From a checkpoint of a small masked spectrogram model: 3.46M parameters, patch size [8, 8].
Rows from block 4 of a small masked spectrogram model, named by matrix and row number. Rows with one number belong to one neuron. Each number is 500 + 25 x the weight over its row's rms, rounded and kept within 0 to 999. All counts start at 0. Numbers have three digits each. After the name is the row's rms in percent of the matrix's.
After each neuron's rows are labels from the 100 clips, of 14976, where the neuron reaches its largest size: "top examples" is what is common among them; "peak on" is the class under the peak. Only what is clearly more common there than usual is listed. The data: phrases spoken by 400 fixed synthetic voices.
# gate: MLP gate (model.blocks.4.mlp.gate.weight, 512x256), inputs 128-255
# fc1: MLP up (model.blocks.4.mlp.fc1.weight, 512x256), inputs 128-255
# fc2: MLP down (model.blocks.4.mlp.fc2.weight, 256x512, transposed), outputs 128-255

gate.304 092:488490481499504482487489501490496488501490501499549538461510449489504593467499504503489543521484517438505489503527558455504529522498510500480494534507490443429500488519492468473502472500470488535500515507501474498525461502500442509515502511523546494503561507528498460502482502508460514516484485477483499522473499500417500507500467500511499489505506485480532502474507493500508464491503
fc1.304 086:472501499460493502491553579489502530489431500470500509485485499505492482523541512506501482492467510498490520503499487503461500500506516500522500484469499481556502531477505510503485494497505477499491463489492499492499486500510502506468502491557486490463463514465521484515507500484535495504551529499461521534492496473576512501528450493491499504496475516497489500515513463485499506478484
fc2.304 076:502510475521499541519452504495500483488527499484501526548507525507474506489493500518507543500504482484517500554483485501470482553534536482507496502497536496435531431483497507510535456500491546447501496520507507475509503500477504499459482534533512491548504484519498530511505501503513501500498490500500544500508530489497483517498507500502571499497493518480494543505448556507498506581535
top examples: white noise; quiet level; thin (high-pass)
peak on: silence

gate.487 116:500436432514470561544494465525454527503481472526466459498490500491495475495502499485472500516485506519524511427528503497490507525513500500484500496494500503521514501529520523480503543487555397483470479496530488500491457511501531518491495513527512438546500499498504554498494497532500504523519485475509503503500470514496514491505510484494559504494502498504504491480501500488521506471535
fc1.487 110:503535498498487467495498529498465487525488510528523512501503499467475500453521501518502485501528494476492495499502484504502496500480549505499520502505486455497468498498486461496525500533504473540557482522485493517520552507534488434499518562535482480457491506509526470493493506505518471505493503516456529502532509508494477514501507512487435510487487515498488500578510453507474533526495
fc2.487 088:525564504509504490496438487522504487491484496478498507498513517503510499500545500516522472545508520494502502499507490495516510501506481523507499475561500420468475487501535571531468500531493512501502516546419503497465500488506499488489508509511496484573506548483512503497499476477449469544509532440517493488566512501495496503504452471511478482481491496487510503497461480480509469494515
top examples: /b/
peak on: /ɪ/

gate.476 099:473496478516494511497507495496494503480496499515458511500483537475526506516484499536497424512481497463544475492480477510473493496477520462514517491480488578492505512470504498582528490534495519517484500508499501509530481516500549516481501522500520477509499474540529546540499502498547498477516503471478500507448486473519540485456471502519474527492508452461498497514500516500507526461575
fc1.476 119:510484527494445508531482436508505483531513509504508487513508504540497489496503499483472533500520527500524470512495526539512510460494464507504503475457466483501561490485472526502499469459499487501517503442564505464501468484466533501507487475469505497501513487526523501510508502500455466515483510500548496499497490553476521478496489516480548506490508443461572522458500500524522512451491
fc2.476 093:496477451523495503515515501501513519515524532499413479510501492494488499483469512493509434484477493502486512547465443508485484514512494472498502515506501559501474501508463496529536483513504496497471501514492470540502500503507581507478499493499506500600487505506513542513489482480520500449502506498520526482444483519496510453465526512521492515564500472495522460569495527504478495492528
top examples: /b/; quiet level
peak on: /b/

gate.414 092:500509483498490525473530487503466496500495473557487577467486489524503497500495499504490500501503505520498495417535509493503520462500464544550499480501503525549511493471472481501509503497525504497488450511494472496500474518466492500489505529509499497576503508515483524500508501510480509485492500502536410498527514523503518504518511513526522499483504511494498499429533506545493501515499
fc1.414 079:499501461504469522498510498487508568502498496474498505501500492544493499498540523498496442500477513478560540488500462461521482504478513505511522537478500543503436457499472551504478514493587520494505498513487501513479458513506510493564491498497502475507486500491497505480487487502573498488514492526504528475498501500528511499510498507471513497500450501512456500516529497507486508500501
fc2.414 099:503498492497475447464500506527517502485507539500487468504487498533503521514497489492516503511514501529553500508482485488501485469504535504573533505511492477510466500525500464507476514549502508501522530501505495522525473529550491506538499499476508506491515462501464543503493421466531496513501439477447521460493521507507500513477491491473497507508538464515493480549506500507530497492501
top examples: /b/
peak on: /b/; /p/

gate.132 087:500510510508496458501542447500484531517512510528468505499486534503522500471501507496500494506474496448516513534512494560502492503508540543507449495489483473511476486511508529501500577498549515501503506511512512474522463502507532480501458472560482526496532489549492496508531491506498493541502506441533515501486504504537510478541506500496506516501473491472457482500510422493508519525428
fc1.132 090:499526498422484497487496522503503451479492515519491512503501482505531438500515506460520455525506469481447458533496512528525501485500443499490499523433466492484593482500512505493480519499507505492519501496519508518460522498481490514493510500500502487494500500502498489441487561498502489470513490502451498511528517499490497495496501503495554500504500491482472469533487462502450489454511
fc2.132 089:504501501523513497498499471494502492540497520523498482500494517463513516471485540514443504516506498497524445500509507510504511487497565501521540501499496552497452515534491500499510500520559512501505536511500493516511490500491534459468499452498510499497505485500499490508528480489499500503501517499500506555489496484520480508484494471531504490473471502540535493480508502495490524512488
top examples: /ɑ/
peak on: /ɑ/

gate.314 100:489464524485480497501459468526498499560526444468497491491514504507446555490507491510500489500500509461516501472487499506502494500476517525504442496522498518501500458432505489476481483498525493501481530514512503557459527495472498475444501502509503465495501483488523499496494505497502499579491521451517497502515495519471494502500512465503484493477502534534467480508497477496475547520545
fc1.314 091:537504498501498527517496439490518574491502483500505488486516503501482497509548478493503556489514529499497509497471500521446490488502504492522518546495503457498500500500483504488483479467530485520501485482503487486507452487481508565538448503434505499512500520495487485494501501494511490475498468533507504464471515457479488495543450474508494499510516445500492572488490505460534472486499
fc2.314 077:512504494500532437482513441494495520502551440459556499511510512498503522500520463549515497511521477497474506489478520500493498491487575501523499512465500472479516498475500514500489503486520496498496498536525511517482503494479498491496470527522490522507495563468481492502545502532500498525499509479470502494471529491499516492532475509531577499542513486489510503432476541500474544488493
top examples: /aɪ/
peak on: /aɪ/

gate.427 108:473502483484503500498543537503487554502528511521475503500503466521522469496496557498483526496510536501470491527516500502510507500493476505553440490469476521524499494499499501518548533476474572501499478498530489511513501479489426515439530493468509440499464501499492479502502514498514496503499486444555466510487500496498506498504501568490514523500496507477534460547455494501499503501468
fc1.427 108:500512491437516543533476488513494500522520532458474471438501450502503500488494521444546499444499505490498499488495472510522483502484467520540464449505497531569500466501509473504515502498475515484500496498514460576498476471429470502490541504490502473497484523484514436504540511539482489488493462459506494531497500496514505504517511501467520469483481532498501467514521497490472509483498
fc2.427 077:453464503536501497507508509500519501521496514511460489553475497485526531501485456509484490471472545510513535554506531513531488502513500530444454500496523495566491490466493513506533506499493527503520468481500503490620501494501499487485513500507500510494502469460477515508507480448513479546489555486514494501549510484466496486504433480552460505532503534475487517583501478519500495501499
top examples: /ɑ/
peak on: /ɑ/; /ɔ/

gate.100 116:464502482530486542450501498478499497499508494495497484503528506472545510496475500506500489466508478509506498500536485506519513518494501442513534503526456537472498516503489523488501516500459495522518539500525457466503536513505461531465498498516510506511498453566491463509480496504499504487491510499513576473518500489494562490483487520514447522519547485500512500534579499511518476496515
fc1.100 114:464465526491493558508487500469499504502531499494497543504501533465500503510449486520477497498513475524510497495502483517548498485501486510476498512504450503490502502582475501504492503500479488513491515415521496483474481546502505509500496542505500510500500441532502504499486528522514509497500532501496516498507499516493510486523500503463470498492503520471529531512528511512587515508502
fc2.100 090:493482507486499574496507496499533511516522462481526508508500515496535497514489509513476491492564489500514498494498452458511499529512492491489486484482498508502488500575475493511483493487508459492483519500504506513496504498538465506502484457529503491481498500466499474497500517497484497495500480526421511506457499508499511454453498512501504530493514495501484500498532523491490509500540
top examples: /aɪ/
peak on: /aɪ/

gate.70 093:505508500497505512501510542507541502503495495514486506479577545494501554537520533520502490479458548539561495505501511499488490462495498499558516541474518489481549400498490490499514481485521502558531486501522488498506507496571505494498507467489493504448518493513501505510500543513523485502499526543521497528457523530514513511501497431555515502500500501508502496497520500506500500501485
fc1.70 097:508537521471504498452502492500505497478501508501438448507499466437507495524460503509495476501531494530494511494488509494494468477479481504514517485504503517498501500514579497500499480499477504513550501516531521456500501520501501506523499464478499510498456502524475478499545498502499499566501541506494512451500492479500502456499527488501490505500510500502538505500501511497512475507527
fc2.70 105:465528494498496500473499517463497501452481506477500472500476446498541508484498433488501484507500492485474500477466516463498494500522545500470487517504563521504436501504524501487514508498495487502508497455495501511521535464450498501499505486493489499508473510501404490489518490520472490519506490487491488498501541367495441494500506523440509511507502489521468511500492466510504472531502
top examples: white noise
peak on: silence

gate.257 135:464473498507462507497482499576491477518496500509501499501549510471513493463470501459504495519481466499530400492521492472585488494499498552497513510511493500488502510496485509523485530504501463512542511520504521473498526494506483452471475499501487502500521438549510500579492512502517489501499466545554538501492481497499502501473509505500506500485521508500504487505504532494489586505547
fc1.257 119:495451481526481512502478503592523461506492518507514505484506483457504504499480515483511502496477452473517470495549481498530500496493495586441547516500503499483495516469476500543506537506502501503529503506509547504499507497499491483498511499534457507492496481517518486524521508498461496491499514555514502499507484501469502512431480500512501504487514586528494481499472510467472511517541
fc2.257 089:494491501500523494524487503500458514527549518497509516452504515500487481521504501479539494487529541524548473466481491463524504524566478511506475476491521516547463490504486500497529500459500469505498450507502495503499506474540487423501500490524516563475501501471522459532520492487485483491507467550470480459507513502503499488476490475511494500499471500525481486505495503495500487519540
top examples: /aɪ/
peak on: /aɪ/

gate.372 103:493492504519461542498516512509509445501472509589453500499495520494521487524499501466507501502477488436522502546482483502516499485524514464531480502470514549545496491501495507552493473457502521500497512498520487426499480514504532492491497489494532443516500482506486463477507486499508500489474492499482461502517491552502506481500523501491512489468482499478508465505524471501539517492477
fc1.372 102:496459498500515506507500502502481520514512564494509479500491463497451506504453498515495492500478506507506432502538498495519536486470506493497486500512503539482593500530498472503508500522457504505526511484476459497479492538477490497502480553489502549546504501532491502538489491504501503541455501527548501529498530500539508573506520460499499496502516501492524489499500510467492501501467
fc2.372 089:483504501452508501529523503530500544496517493447592499512521482500427508493455537567498514487485496479459501516504504465523485495492513467486499500526493435500454490492489517498446500501494473422522487490472468488501555499502433431487494478471536508480546501463502486472508499465480500499514484534500494484517490501476492520505489502467488514469499499441492499482462526525499511566521
top examples: /b/
peak on: /b/

gate.184 126:471477515473528516499470517483499491466500521500462494499541468499543502488507521534520487501471457497481503493516455500491513498506492530499499561416472533506455537540499530517511493501460492490486487489499482482496510502497500500435507557499477514500540507525506448472536517472497500471493528460508547495508489565498539469451501449486435505499495489524506465521510506536498563502446
fc1.184 132:542533503524482444512507498548502498523539495482547506502448499467456498505486489455458507479498518499498459505490506499517470493473502474500520502524518501495539469493500463490507517494524510507502503537491489527509501502471519494512500417515504455477448492485503564512492480563500501538498452599500460533496508492500483557515495569502520500491504510450486530444457503468497447492482
fc2.184 105:507493507494506440493478472485501493495531509482511505431496498500463520486464497508503494504448465482521493487470488494475508488465500484516510503505495505496527423486497466477524482504534526511495475530481491543512505502420496501470522506498499490499484517506503553511512490541526499495476507582518469506516481500533502511525541506505540512464511500482495501490502543501501499502482
top examples: /aɪ/
peak on: /aɪ/

gate.163 117:493499502514534518452499523505538555497459498428537499482504513499511500492576521519498509520499489475535492472501501522475507455467509504500496500474490521500431510543495540499509500479500501538507505500485492519498558512463427500465477499488455448498480501515575523513467498521501527481501498497502502493498498466500500490500502494457521465507505501492498496502501461559547499519520
fc1.163 099:504438508505552496494561500500536520481495499526523561499504505493513563500477517478499491501473504494518457506458441466506542468468505509518543450488482522481502500483512489496445494496539526501509500499459484500524459501493503498528497494492534506504498500526548500487500479513537473495530499501502520500513465500492532401513474434480537474490502480500484487499500487542479508485462
fc2.163 104:515478494508509501484496492473510542501474501462576496500495529547505504497607500547506456528507502492503514490502525488507518509488512488492500493500508513500499500534451519534500495499503500527541499495498510524503523497429500492474513498490471500557508500501525514498503506502519499487500485501435497522572487471510496515506506507501480495508483522511500500504466485496500471499500
top examples: /b/
peak on: /b/

gate.376 099:450539509504499500502512515500503500469481530505504515474515502492478496511493472499536502523514499500492499539544500471501536496526512498500552487510504481515500508520505508490519511451514501460497499484539500482435503506452488499485479499517524501499504501500502527502502497451415411503494481499517488515524483519444503498523458466500507538457546462462443510485497518517489524499470
fc1.376 089:586491502515499473487469502486496498496532536500496495525425509466500483526500509508473516499500499445501503528500492496504505547537507513527489471499493485487501467501486522498476454526490506501493531498474499429550501469519507509498492513502498524493476493489488527450474501544524563473477499493497505492514500500569492522502512553460414506493496503506500511475482499499482529487502
fc2.376 095:501482503497487502490497538501522522541517482513510501520496498498505515500457498491521532499499517448499501497500501484499484545522501519500474505477507506490519491480473470474530458535508513541470500500490506501548503497512528495520499554470492488525484514509463428514524484497529530508515497500484482499499456514510507515497499514498507499500477496531526497499463517503499554503564
top examples: white noise
peak on: silence